Rows from block 7 of a small self-supervised audio encoder (BEST-RQ), named by matrix and row number. Rows with one number within an expert belong to one neuron, the router's apart. Each number is 128 + 24 x the weight over its row's rms, rounded and kept within 0 to 255. All counts start at 0. Numbers have three digits each.
Before each expert's rows are labels from the 100 clips, of 14976, where the router gives the expert most weight on average: "responds to" is what is common among them. Only what is clearly more common there than usual is listed. The data: notes from a synthesiser with random patches. In brackets: how many of the 100.
# router: router (model.blocks.7.mlp.router.weight, 8x256), inputs 128-255
# gate: expert gate (model.blocks.7.mlp.gate, 8x128x256), inputs 128-255
# up: expert up (model.blocks.7.mlp.up, 8x128x256), inputs 128-255
# down: expert down (model.blocks.7.mlp.down, 8x256x128, transposed), outputs 128-255

# expert 6
responds to: triangle (42); square (42); pitch class: G (28); pitch class: E (26)
router.6:109105148132105105143168138190090164118115142161140168119126128123102163105122100181132145128145088120098126141119133140110128136077150133085142125120133105088110132123111138114157121115080139148178151138123165109151104144128137121119147187096154114116074105133114129129131111156121141164144131118169110135165080176120126101168113131124159131120174150114164128110092087085143153164107
gate.0:157180132162106146104137144097123145149133113121187152149101115116133095128132119085138145135132129134111132125114179115162124125162108114149124113126112133105166108103124158128150125142153173101065097085121093156106146083139160159096078098215129148115155146144130107176093140078171148147137146102122142149128133160157183148131109147128095141144099132109120096144131130123143132108103
up.0:111105171111127084122137133132118123119114101105142157096110127114133174151127133110149160154146147132133095131138106126131114108127118111091137140120127140116122109104158101095149153138100134155159102138127076095128097139123144076185131138118130100169112069139130165152147142093156134137140181143150134071111103120166135113155150160113143101153097129115098102143130099103143171136122
down.0:147165135112117107117139118103110125142099090094123137128150168139096139124170144119119146107165144128100114141123154125131138164124106096132151117090136131134123112142132080117140124133121155140148145122123108138151133105142152112134094101148133128141094143139095140152088128150119134130144158115073077138106126157115161144087141099115133104163116113136140154112115107114193150154145
gate.1:147122066117146160137131132111172111090104102107093133149054155137112123138140142110146163163117142125107169135107099135165144122138100164123151084145086143158142116109147131120127137127174128111115148102136094093137104143135121101130093082121109150135110149094146143164115144125118125103140089098095153122109130115121141101093113114163090103135130146164139135179166174167111135091119
up.1:137127186138104101137140121151090119130139161130165138115197122132110121146109128142120122091170095109157097157156122125124114120129134099116125169080142104102117105111100122130130120136097135157150098159166157138141155123110113126121146165149151089156148098132104118078103126113117115124132166134182108145144113137151106139187149148086120175106122126117156108075098088115167111147131
down.1:124159130142101114118166149099108151093102128085124111159091129130118101125131132154119153129129093088133154176156112155158077090131120104105107104151134133121132119116104167124162101158111159143119150113101128104133103107122057122121112107109091132117084063132129108172151153104112143168147110115132107136128137115117127142098137114146121122127133189134107129102163142131149135124147
gate.2:099143092127113139098111116094117115135117123104139085117162116140143111169167137130130155127134141132118150157039103147151104132152121119158160159170107099083161097125091146134095123117151128142117112161101140138131143136122095169129098144132168125093146125113102132163158118122124112140140142102118139105080150160104177186143114131159124151142119088121096130147121153154144098105130
up.2:094084094143143114146157145107128106116133152089127113083125139170111131154139169135153166153148130148136092107090108167087077134166151159123129139117105143155114104140105116098125153125124127150130111136096107098145125136151078121145140129107123085112116117153148159141152129159151104112104125095100150115127150095114138143157115156145145127148107113104123113134115142131089149125104
down.2:113162150150142100120111163147127116116142123170148142123110104131102131138119122122127099112116110109105120113141125128128135137121109111072147153095133156123085114121132093123147121131112137119143127105101153125145150116108138128111130117161134103159141179150119127160110124112151175142104100090109121168170159149158104151149097127170081135127175158128160116153151109137160139117094

# expert 5
responds to: gate (59); pitch class: E (26)
router.5:145126111115143096120122135141127130128137150135142117096126101140127149115118140096121137117130109107139143158093134130095139135118120130139138116116116182155114131149144121113104100117098127086136139111089129107127136093155103113133120144148105160077153109162105113091084107142114090102091120113129142161093133084120127159115158153114115103145118128155099136132150142151119089131123
gate.0:134131114157184112100122153130131169136176142114122117107155105146123146127132160122111116180145162127138150143131154107160148129155101114133145107125131137128109148158170126105118150108132116112109091106134133089053138117127152108119143137145139107168139151117142122123185136135112091115090131158114142106115106100124116124089121103134165124134127096117117162112121154094080149127139
up.0:129135116124163146131127154127147166145146139112112118133139149151144150129111148123123097187134161155135147126127143127190141136175110100176134113128094095136119140130115138123132139089125120120063097128135128112077142142155148106116144134141170114135122145097122140103195156126117104136114118154113155087165113117097104116103118084157149148133129115119121179119122169097065159134152
down.0:140149163156110121176118093125097146144142065143104174134128084126124152128140178096172110164144119118111125113143124085138075160118138085120120184099131111098133125130138128112085150153167119159096120106144140144137134112111160158099120107154084132126149132140130076100144133113121153106130145154144121168154114122135129116124111184100124135134137125120162115081101123123133130128138
gate.1:132123125092155110165143139083141074081145108133144135138075119129096170160140136094174157118145134128123123127127100121138120152130144162101156147114092115154096112135133113093128148082154110154130139147130107080172112159105138124134101102147155112135137106081132151153159115111122135161122164118120120124145102141148119093131136193176088100148152146130140124130155126132106127080115
up.1:133095087105123131184117145116195121108103131145139142127091100157065141142118142124170122125121153134106126125109125117127134168147149154139185116134082144165127139140166142084095139077162097108115160082102097120141106133131157147139110116132181130097166113081127138148148148172141106150098120117095137149145138155098145106137109157149078111117123091133102136133134122128088127061100
down.1:144104098124135149151144135091146109090145133174153135133132161145116079131139144116147108102118111167097169114135137154122177134125117162118162127142095105129179156166101110170105061121132126153132115090148100178132106095167102115119070111152116103103115138157146134146124133121142109101126086091137141133168151159132155130146137154140129101138125114139120125148117113133082117138152
gate.2:202154146121119128110120122117091132137104104139122108170136107121157087108130101146088105130088103106116108124159165105116167101095092086102090105140134123092174116102125130138146130164169123137143109133130144149089129111104135132079109134154134147167121174103118063161122126065107132141130110141152120150081103133136153143134121127087156105103137162138163181141150151146154140116139
up.2:143168181121071158141161130198147102118095098146147142107113102104085124154143113127143107132127137133144133128102092152159123112099146120158133146156100101118126104090111121128156122115156158153116115162154151126180110130124155131104107116121138137110168134110135114107110144107123145161136124125112090115125087117140135151140093148136099102129102138099099098129140131146158123112117
down.2:165118153112114148150143106149157099103129127154137111120098162107160150142134126146102104120119099140163102142130067124129148108134192101164107142139061121136113128166139134147104127117120096146120151113134169128139117135117142157137139142105103125129149103104131119165146164131128164087149180141159140143142151097175072128129137111128098086090166106116160148146103123129146125125155

# expert 3
responds to: pitch class: A# (53); pitch class: B (40); narrow pulse (27)
router.3:172130110140093122106145135121137173124109133137139148109118151135143129178122127131144139118137100094125159169107112123164113133166124113109128143128063115117142072100130156159134116111112145117137093158190177128140145117121150152110082125135142157099135146107138137146120137112144129137151148122177176135119131125164108164185119127114090143084127117140175134111135148138147108096125
gate.0:094140146150122115123124137147124146143121117165128187124154106124134121083110124124102131180102158122126110124150144141134130159100143148119130098104169164130112103103095134144091142132134148083155122092131119164078144115127159135149144134138120105143155144148128169123146113134115124125074107138146108111135114126118077082088110148127120135126120102067094110165139125121120149155154
up.0:130097083166109107133135196143178195148115119176132167096111153158163116117096136107140149142134116115135171159136135134164100144141108153114119104173144129170113115090124125130117106096091154098144091114120134185086125117177146157149103148115133123110144129164142172136110144152168088078130083139165132104140158123107085107130097102151084143106100098133090094137110158129131147164165
down.0:147136117167108147152128115132132162123178139124116115126127104115164157145115164102113094182168146161108141100135175116135154130134158153140139123132181112144136176137126110127145109132118147133133118123120131146147113118113149147117113137084102121154166174117125089134076090106136122112129132172148108170089119126125155125121111143138128111128100112128197119133136129145100127115100
gate.1:186118184133144177174161105139143149144167148161125166102141097087081182161127123136156138164132139158081127146129124129123131146088182144122129120161110113120141155119102099140102123111135126157117151136134134152157133133099142153127118176116141124106137130100130147133131132130120130116093159111151093142152120168121113111128075169138115123110126101078125168134109178131095084129145
up.1:119135088108137126106100120163118101121134116115145130098123135150144074115131134133087159114146146071159122128100127143095115118101132138083146122135145148115124072152128125130122120149157099088145111144101167144111145137127104143116123125101150137148121129131107107128156126115086106151140080141154153104087152104068083184116138117085158143109105133136116084136130090140135103122122
down.1:095123167138094177121139113155149118176113133130144129151118113094120139092139088100130097121125135111148123121114148088101124117101073161160162131101123071136182101154163130112134106128132138098111105118153119136129131112139112146090127107127151142097118140136144168090149145142102072162164171142141083107175105084142128106114134138115140134136118149147115115119137117133119140148147
gate.2:122101133091094134151124120152148153136173112149177132139175130117073133124117107132116090098107119141102142136136134165132093140093142126152152127122113138095118162130100097135104108160156135151103144131118156164123122136159110165133139152147153102095165160145132140123068117123121147120125121099162067132145161150091089153156117130124130132132127085114125099145107123099146133154128
up.2:113095163140135123127111164177151175172143130140138137125119089140134119114099108110086123184100136160098141131136175107132131142104120097133116153160141122101146152100133089144136106113122123110107126110082158174072109101132158152127139142099095135117138167151095117153141145124135127113167114146150120119171149135101093148125169103145132125167107132117093089149056142111134127155160
down.2:126161099136138100107160140118156114152117147149129140143101091147153145131142077122170090150124142114159157127126141100142123160152133149141130148135155090123139101068140100144122163117160131163140086156173137110132124127179165130127130127111115144122108095150175082122125143093148095121130160153133132127104098121158154113148100168116109162136089153172163114106154157133133108131135

# expert 4
responds to: noise (85); echo (49)
router.4:109097113194144104136167162108154146130096170127150147141116127140147148142114158132118107148142123149108135158161184146122096189169100181112160141173137114146118140126116109167137122111116125115158082129111092176139120127134137160139071135134132137101116137134179180151122110151156122104141106107139117117139126138110136134128131117152158109117093065122122093157114111114097157128136
gate.0:112131146122125080116118111117126104122144105115164147107132117158121145084104115122141153120158131095126078115110108145106114150160148142122140168078091126143079094129117100104125178137127133192139122114120131089142134118147176129139115120170124144114122129122117155124118090108137160101127148118116121145110124119150098114147116135120119129123123122084143108123140139152133164137108
up.0:154125073123137148125116134131141143117130155100112095139111141141124112160148128098115133160137112157134167133127120112149133117122081130142127126168138132106189151135159122091098103126149116121130105176104135122121114106116088092124094112126130150133126145151116100116152176110139095169152122152129134085111147113088158167140134117118171127147089137179110156135110163127093114113156
down.0:125110149164098150177110126163126138166122142110147154092112124118123133109123112154129097119114130132116113132131104143080114142134133121149131151157070149184047115110101120164141178137156075128154144125105105088160163081166206128130149151145149161095128165101120126153120105132140110091113131098134144123149127134098110120149132126128113132103139130108151128150118096146134171122142
gate.1:169148123131116142116152099104119103104090129076117129095108155112151113142140122118108157102161103114152138175122104139151122094113115121137117110121069111125148101136133119129131121124144138185136093151140169098141135127138126117094081113150106177128095150109102064103137142093102137141164172112114131130081094089110103133123140111098124113135095141167142142110153180168131144083145
up.1:122144127115126103120137142131124150139147113129138099172079101109125140124128146082138096187121127111116093103098190099089150136141135116124114136124164165111120161130147124128176141149079103085132137088133097135102121106119134146138169100139108121140125102164143166133104119115100114116127117170148149172125162144175159105113133180125136108120162150106130119119116116120109136141092
down.1:124131178148088111120131171149142167127139067119134122152154129109117113111103127167097057158151072122113140106086167134143133102113129135125120173137139089091100141094089110090179108162075150125137112161177114102156123128120164128145115113104109140085112122144145102129144143105137144100131117120156066188142111145140135106117144112119117116146137152111143132118130085131170124154186
gate.2:155136160111136109127141084107088074092115091113107140135127124089132097125139130119122140138137109089121056140169120089113153099092141101139087138091132152119133124089136108147140141163132141131114108121148138095134123136110138124117113105148089137188113116130122143123120104098088186143142145147152136144094128139167093105114131140100136109076143160097158137110159120178138123137108
up.2:138168121096127144073082108166104131160132133118112126147108126154152132114133090145141142120094111136115089089115134131143097113132064101128096118114125135088133142131107143109138137152127120155131106144136157101120146182105112152126112148153086126118099127112121104134114146113136141182114087138133157127153127129142129116144118105112174163125135144150148141110173117105153159153126
down.2:058110097128169151095143149106140117127096177127146149103143118141124135127099158140183101139150129130141121110088161180088118144133131146135144132144126084127142121149138138119180143086112122122143147104147095150138127126151115069149128119085136110087150127132151183150177145169139103126078108080093143118161136120113148126101122145106111116134116094124113121122105119094073145123136